python train.py --model="model that answers yes/no questions on an image's attributes" --dataset="rendered roads seen from a driver's seat, with toy cars, trees and houses" --train_examples=145000 --image_size=64 --crop_scale_min=1 --horizontal_flip=false --translate=0.12 --color_jitter=0.1 --questions_per_image=4 --encoder_arch="efficientnet_v2" --encoder_norm="batchnorm" --encoder_activation="silu" --encoder_depths=[4, 8, 4] --encoder_kernel_size=3 --encoder_stem="single" --encoder_expansion=4 --encoder_widths=[24, 48, 96] --fusion="prefix" --fusion_encoder_width=384 --fusion_encoder_layers=8 --fusion_encoder_norm="rmsnorm" --fusion_encoder_norm_position="pre" --fusion_encoder_activation="gelu_tanh" --fusion_encoder_mlp_ratio=4 --fusion_encoder_head_dim=64 --fusion_encoder_fused_qkv=true --fusion_encoder_bias="none" --fusion_encoder_qk_norm=true --fusion_encoder_parallel_block=false --fusion_encoder_inner_norm=false --fusion_encoder_drop_path=0.1 --fusion_encoder_positions="rope" --fusion_encoder_connector="mlp" --init="xavier_uniform" --residual_init="scaled_by_depth" --optimizer="adamw" --lr=0.0009 --beta1=0.9 --beta2=0.99 --eps=1e-08 --grad_clip=5.0 --l1_shrink=0.01 --ema_decay=0.99 --steps=6100 --batch_size=64 --epochs=2.7 --lr_schedule="constant" --warmup_steps=180 --weight_decay=0.2
Rows from block 6 of the image encoder of a small model that answers yes/no questions on an image's attributes, named by matrix and row number. Rows with one number belong to one channel. Each number is 200 + 40 x the weight over its row's rms, rounded and kept within 0 to 999. All counts start at 0.
After each channel's rows are labels from the 100 images, of 14976, where the channel reaches its highest value: "patch colour" is the nearest of a few named colours to the mean colour under the peak. Only what is clearly more common there than usual is listed. The data: rendered roads seen from a driver's seat, with toy cars, trees and houses.
# convs0: expand 3x3 conv (encoder.blocks.6.convs.0.weight, 192x48x3x3, each kernel summed), inputs 0-47
# convs1: project pointwise conv (encoder.blocks.6.convs.1.weight, 48x192x1x1, transposed), outputs 0-47

convs0.106,152,226,228,154,188,113,158,205,259,163,169,195,180,248,212,182,272,157,69,156,202,216,157,167,140,178,174,177,191,213,199,210,220,226,211,186,137,196,151,208,250,225,212,215,158,240,234,163
convs1.106,262,190,104,268,249,235,203,203,168,191,200,239,193,148,219,201,233,240,196,163,131,187,243,295,129,201,200,243,151,156,165,199,213,148,196,205,242,176,261,199,204,175,162,266,199,207,209,241
patch colour: white; pink

convs0.87,232,230,154,242,177,198,213,264,252,248,164,221,155,229,207,180,203,209,191,153,203,204,125,180,107,171,219,127,104,257,110,235,210,196,238,230,186,164,209,207,187,215,200,201,131,185,177,174
convs1.87,232,245,200,238,235,186,188,212,209,114,216,221,183,203,261,215,188,71,195,200,178,132,172,197,200,222,202,199,210,174,249,234,236,185,158,191,232,290,244,234,237,279,205,285,189,198,202,212
patch colour: grey

convs0.79,233,188,155,215,196,205,226,198,215,258,158,190,221,199,249,190,161,274,220,194,175,213,154,245,88,204,157,181,88,265,160,253,193,180,199,163,197,145,249,179,217,198,223,260,160,214,161,224
convs1.79,215,236,172,193,187,219,153,307,182,201,187,224,201,183,209,165,232,171,171,161,183,148,147,168,206,236,292,201,195,128,204,210,190,192,173,216,177,265,204,227,242,195,188,241,241,152,227,72
patch colour: pink

convs0.189,198,171,223,234,155,125,203,248,255,264,253,181,97,286,195,226,250,173,210,201,172,243,192,197,207,195,207,208,158,239,179,199,129,188,215,205,116,213,177,244,219,252,224,158,249,188,165,231
convs1.189,208,204,136,200,148,205,173,171,208,179,149,213,198,198,161,166,177,275,229,195,216,206,235,162,203,193,216,79,206,265,192,319,194,234,206,221,230,200,164,124,194,170,153,221,190,240,195,138
patch colour: green

convs0.33,213,178,110,223,222,176,220,205,237,272,172,186,166,221,216,161,211,215,179,250,213,262,198,204,100,184,169,185,136,309,146,252,162,190,181,179,213,151,211,170,219,194,218,161,128,218,225,173
convs1.33,227,194,190,191,214,203,190,243,200,114,183,217,204,183,243,199,236,182,241,84,128,156,221,203,194,207,221,179,211,123,163,196,221,195,215,252,206,319,284,189,205,167,210,260,171,205,182,209
patch colour: green

convs0.188,236,211,124,233,161,207,237,254,223,258,158,211,150,180,231,167,215,214,198,175,190,158,154,167,76,203,209,146,149,221,120,267,229,213,219,191,187,179,272,205,173,204,193,206,137,211,166,195
convs1.188,226,170,211,184,193,202,167,228,230,206,207,196,187,199,199,204,212,106,116,195,198,192,118,118,183,229,230,215,183,194,200,212,209,220,105,155,206,261,196,196,211,279,200,191,71,192,224,185
patch colour: pink; white

convs0.23,260,259,147,211,151,256,217,226,118,189,172,162,221,75,233,246,176,199,221,225,217,260,166,190,182,180,249,279,158,189,169,218,212,213,174,201,145,209,268,247,213,197,178,177,200,190,205,176
convs1.23,197,208,199,149,203,261,208,166,168,118,203,204,195,259,200,119,207,236,197,222,226,174,194,150,228,300,244,101,204,238,181,215,180,199,184,200,237,218,277,141,256,210,165,205,188,249,193,152
patch colour: black

convs0.111,184,238,156,236,217,176,179,262,235,235,184,203,196,214,245,174,234,205,182,132,193,236,186,189,116,140,224,146,121,256,185,235,194,116,258,214,119,246,219,189,179,234,250,190,230,237,157,216
convs1.111,249,229,254,235,233,204,159,170,201,178,281,292,160,187,203,225,215,148,199,275,188,158,206,156,154,197,320,181,201,184,188,163,210,286,155,193,169,195,205,201,184,170,140,196,179,189,207,175
patch colour: white

convs0.173,216,175,205,226,277,161,196,228,258,271,157,200,239,261,208,229,223,178,127,260,215,265,149,156,139,181,170,180,146,227,207,260,133,202,143,194,212,176,180,186,257,216,204,201,134,238,204,184
convs1.173,290,181,178,229,196,207,189,206,103,116,224,183,108,146,212,199,155,223,206,143,182,143,204,241,232,209,186,163,116,193,210,219,160,161,178,232,199,242,183,204,151,148,198,229,239,169,164,199
patch colour: green

convs0.135,205,266,172,257,213,198,195,282,284,240,164,192,108,213,233,141,268,239,145,162,177,234,195,199,136,181,186,163,170,229,132,227,236,237,214,224,169,168,218,237,144,187,161,206,177,204,210,187
convs1.135,209,43,200,194,205,193,189,206,216,249,206,172,207,189,209,187,246,190,122,196,221,199,209,217,206,248,168,196,153,202,233,156,144,194,176,157,202,277,168,184,210,288,203,211,144,222,124,211
patch colour: white

convs0.66,235,208,173,210,245,191,257,244,216,221,191,161,108,209,239,208,225,175,178,210,212,212,151,194,120,135,166,148,115,240,134,269,212,245,232,215,130,128,237,219,193,208,224,165,194,201,176,210
convs1.66,253,156,198,183,169,260,199,199,211,161,172,207,216,128,202,114,200,173,146,266,187,173,203,209,119,297,238,244,157,198,188,187,202,240,122,163,236,211,236,155,199,178,162,209,141,238,224,198
patch colour: white

convs0.72,203,278,156,189,207,247,246,246,179,174,202,185,190,227,243,175,231,249,217,206,168,227,145,219,130,168,217,203,110,247,59,217,239,238,237,244,163,156,234,207,207,214,186,176,202,205,208,197
convs1.72,222,204,154,176,200,203,196,228,212,177,192,203,204,179,213,181,187,203,182,212,183,134,197,197,175,293,130,103,216,111,221,199,198,122,104,180,192,206,223,221,176,185,200,316,202,199,213,248
patch colour: pink

convs0.177,186,251,177,230,277,210,228,184,246,203,222,198,159,265,220,241,207,237,208,241,221,226,158,217,139,196,144,201,224,235,142,229,172,279,217,213,170,144,137,218,199,149,196,165,178,152,316,200
convs1.177,225,179,182,194,148,162,227,114,206,193,190,209,238,177,200,191,180,267,164,235,221,194,235,253,157,228,203,193,104,306,207,200,115,136,170,197,254,207,221,148,196,127,191,212,177,232,207,206
patch colour: grey

convs0.144,224,247,152,232,248,157,175,250,208,183,236,168,192,218,275,215,329,200,180,202,211,238,188,169,170,219,211,232,251,175,127,198,232,274,175,162,152,193,203,204,192,143,166,142,226,214,264,184
convs1.144,242,198,169,218,174,218,200,189,194,272,194,194,177,210,203,187,234,200,63,233,144,149,219,174,179,240,236,196,156,207,196,203,196,201,164,166,206,194,266,170,157,225,274,203,88,258,225,231
patch colour: white

convs0.93,190,188,208,241,176,151,212,216,136,199,195,219,186,226,167,237,148,156,201,217,209,279,227,198,160,146,192,211,172,228,199,241,108,140,218,188,159,190,245,173,159,230,277,143,260,248,188,293
convs1.93,224,242,167,199,211,226,167,196,197,212,198,260,192,203,122,186,158,212,237,311,198,209,245,215,163,256,218,111,200,208,193,224,187,280,207,217,284,196,225,117,212,128,188,245,198,206,200,232
patch colour: green

convs0.178,229,228,177,251,186,202,223,201,294,195,218,142,150,158,287,234,241,226,189,215,205,228,148,158,137,175,214,180,123,214,187,272,203,174,192,184,137,201,239,287,189,231,211,179,187,175,137,219
convs1.178,215,127,197,141,216,260,198,216,207,157,208,179,200,136,202,84,219,103,199,228,209,149,198,213,169,226,237,188,141,244,161,169,201,187,176,149,264,195,235,163,206,226,147,188,252,191,249,180
patch colour: white

convs0.101,208,204,177,257,165,192,258,152,150,264,191,176,224,247,195,246,114,217,231,248,202,272,185,201,179,134,169,249,175,265,179,203,155,198,191,179,203,107,219,157,176,195,256,172,148,215,216,257
convs1.101,207,211,201,120,233,209,151,230,212,137,171,196,186,232,194,169,276,128,191,174,212,160,156,236,201,220,196,187,143,228,108,202,194,234,191,318,222,262,229,198,208,226,191,202,199,269,188,147
patch colour: grey

convs0.22,259,248,178,275,295,164,164,271,222,174,160,193,178,142,214,188,179,176,144,238,220,286,193,136,158,222,208,155,200,210,204,211,168,192,180,219,193,207,204,217,262,159,135,174,219,197,249,141
convs1.22,178,211,181,133,195,204,190,205,191,253,220,266,216,265,192,182,211,173,185,241,163,212,213,270,179,185,198,210,190,216,201,242,199,254,189,186,180,162,239,197,103,250,291,269,108,240,165,261
patch colour: grey

convs0.96,187,166,158,264,190,124,166,165,254,233,139,204,229,219,229,213,173,183,145,202,249,253,218,186,105,208,175,172,186,217,230,261,163,103,167,140,199,197,184,152,230,189,216,210,144,252,220,177
convs1.96,199,196,224,278,202,193,206,210,288,196,204,236,104,196,148,235,190,127,190,201,104,203,210,177,205,110,184,188,214,188,219,179,226,206,276,210,216,245,230,229,184,238,191,198,162,106,201,187
patch colour: green

convs0.172,230,343,206,308,150,212,183,240,188,198,193,215,163,220,233,220,245,173,187,168,163,218,112,183,218,207,281,192,187,197,165,212,226,180,200,250,155,197,162,240,159,198,197,162,200,169,216,186
convs1.172,194,164,202,169,174,195,271,186,197,206,173,185,154,227,174,197,250,177,182,264,228,281,205,200,198,215,202,223,199,206,188,203,238,207,96,175,183,212,210,154,223,330,213,173,137,282,217,142
patch colour: black; green

convs0.114,177,232,191,185,204,212,234,289,195,161,224,161,122,239,206,171,212,170,156,197,198,306,180,261,135,219,195,204,126,250,118,210,181,191,205,223,138,153,214,213,235,246,188,187,235,240,196,246
convs1.114,226,196,192,224,218,189,96,143,262,236,200,167,287,148,308,230,267,177,184,202,160,187,254,169,193,172,231,197,195,135,240,182,197,191,142,176,217,217,191,214,193,201,255,239,157,197,156,195
patch colour: grey

convs0.166,135,268,151,178,195,150,206,165,181,174,143,226,126,231,240,133,198,245,164,120,164,195,190,213,165,206,132,143,212,224,160,190,227,141,234,217,170,176,144,195,149,158,179,196,212,185,262,160
convs1.166,204,181,126,253,217,170,189,246,192,236,219,212,177,116,187,231,204,198,139,201,170,232,309,204,72,198,212,202,168,204,132,188,175,221,227,166,196,212,216,204,201,179,199,207,199,216,195,300
patch colour: white

convs0.85,232,196,155,225,203,222,212,250,215,296,232,148,125,202,232,184,300,202,213,216,188,237,154,209,144,253,219,210,131,242,136,260,155,224,162,171,145,192,218,181,224,204,227,134,201,207,224,187
convs1.85,217,201,202,202,179,287,163,136,129,171,135,190,166,165,197,125,208,224,216,204,167,133,250,187,210,199,303,204,233,149,202,187,275,182,216,237,202,232,251,157,201,203,125,186,185,197,216,243
patch colour: white

convs0.143,165,203,179,177,139,194,154,219,227,256,235,132,147,226,155,136,246,197,215,143,234,203,188,194,179,183,182,204,138,260,189,184,199,168,249,203,113,211,155,268,216,260,219,191,232,120,143,185
convs1.143,200,202,198,250,272,211,241,197,199,178,210,236,166,89,226,220,188,200,190,243,126,203,243,229,111,147,245,172,227,211,207,231,171,134,208,196,222,184,178,179,144,104,125,195,189,199,207,203
patch colour: white

convs0.46,212,230,156,219,203,173,178,276,235,211,228,160,162,236,259,217,320,182,127,167,226,238,141,177,122,199,211,247,209,197,149,211,219,252,206,160,111,213,215,216,176,187,184,154,186,229,217,202
convs1.46,215,180,146,225,133,244,179,159,165,212,164,193,197,190,253,180,242,194,121,203,146,137,221,215,142,211,208,209,140,198,196,217,178,188,99,178,213,190,260,165,155,183,196,238,156,236,217,306
patch colour: white

convs0.47,217,251,124,280,169,185,265,251,203,171,221,232,130,211,216,178,159,153,135,177,171,187,170,159,158,158,221,161,232,198,222,259,260,206,215,179,179,150,265,265,156,232,186,154,181,210,167,179
convs1.47,233,107,195,228,212,192,256,166,187,196,204,269,233,196,189,239,182,173,195,263,157,213,242,208,190,107,87,212,196,200,229,209,233,210,242,164,292,233,232,178,205,187,190,221,147,198,205,259
patch colour: green

convs0.3,211,235,202,250,161,208,145,161,188,229,101,214,213,270,187,182,232,186,164,179,147,215,148,121,179,179,270,104,166,191,171,234,231,196,177,220,174,211,122,180,199,228,206,232,131,189,223,175
convs1.3,212,194,182,248,217,205,189,264,54,188,140,178,155,82,189,199,126,209,164,208,196,220,227,271,191,214,201,216,183,205,215,175,145,192,205,227,212,207,193,209,202,148,123,205,216,198,188,198
patch colour: grey

convs0.130,208,213,173,257,198,197,247,193,236,232,196,165,179,242,183,157,163,200,186,256,210,294,168,172,120,158,203,176,143,288,159,263,179,194,234,192,205,103,240,193,181,186,215,165,120,205,187,194
convs1.130,218,203,194,146,240,209,203,324,197,122,187,242,186,178,214,167,231,187,205,131,161,81,142,257,209,213,191,198,142,197,191,235,223,188,191,201,229,254,205,193,215,195,188,281,168,209,204,178
patch colour: green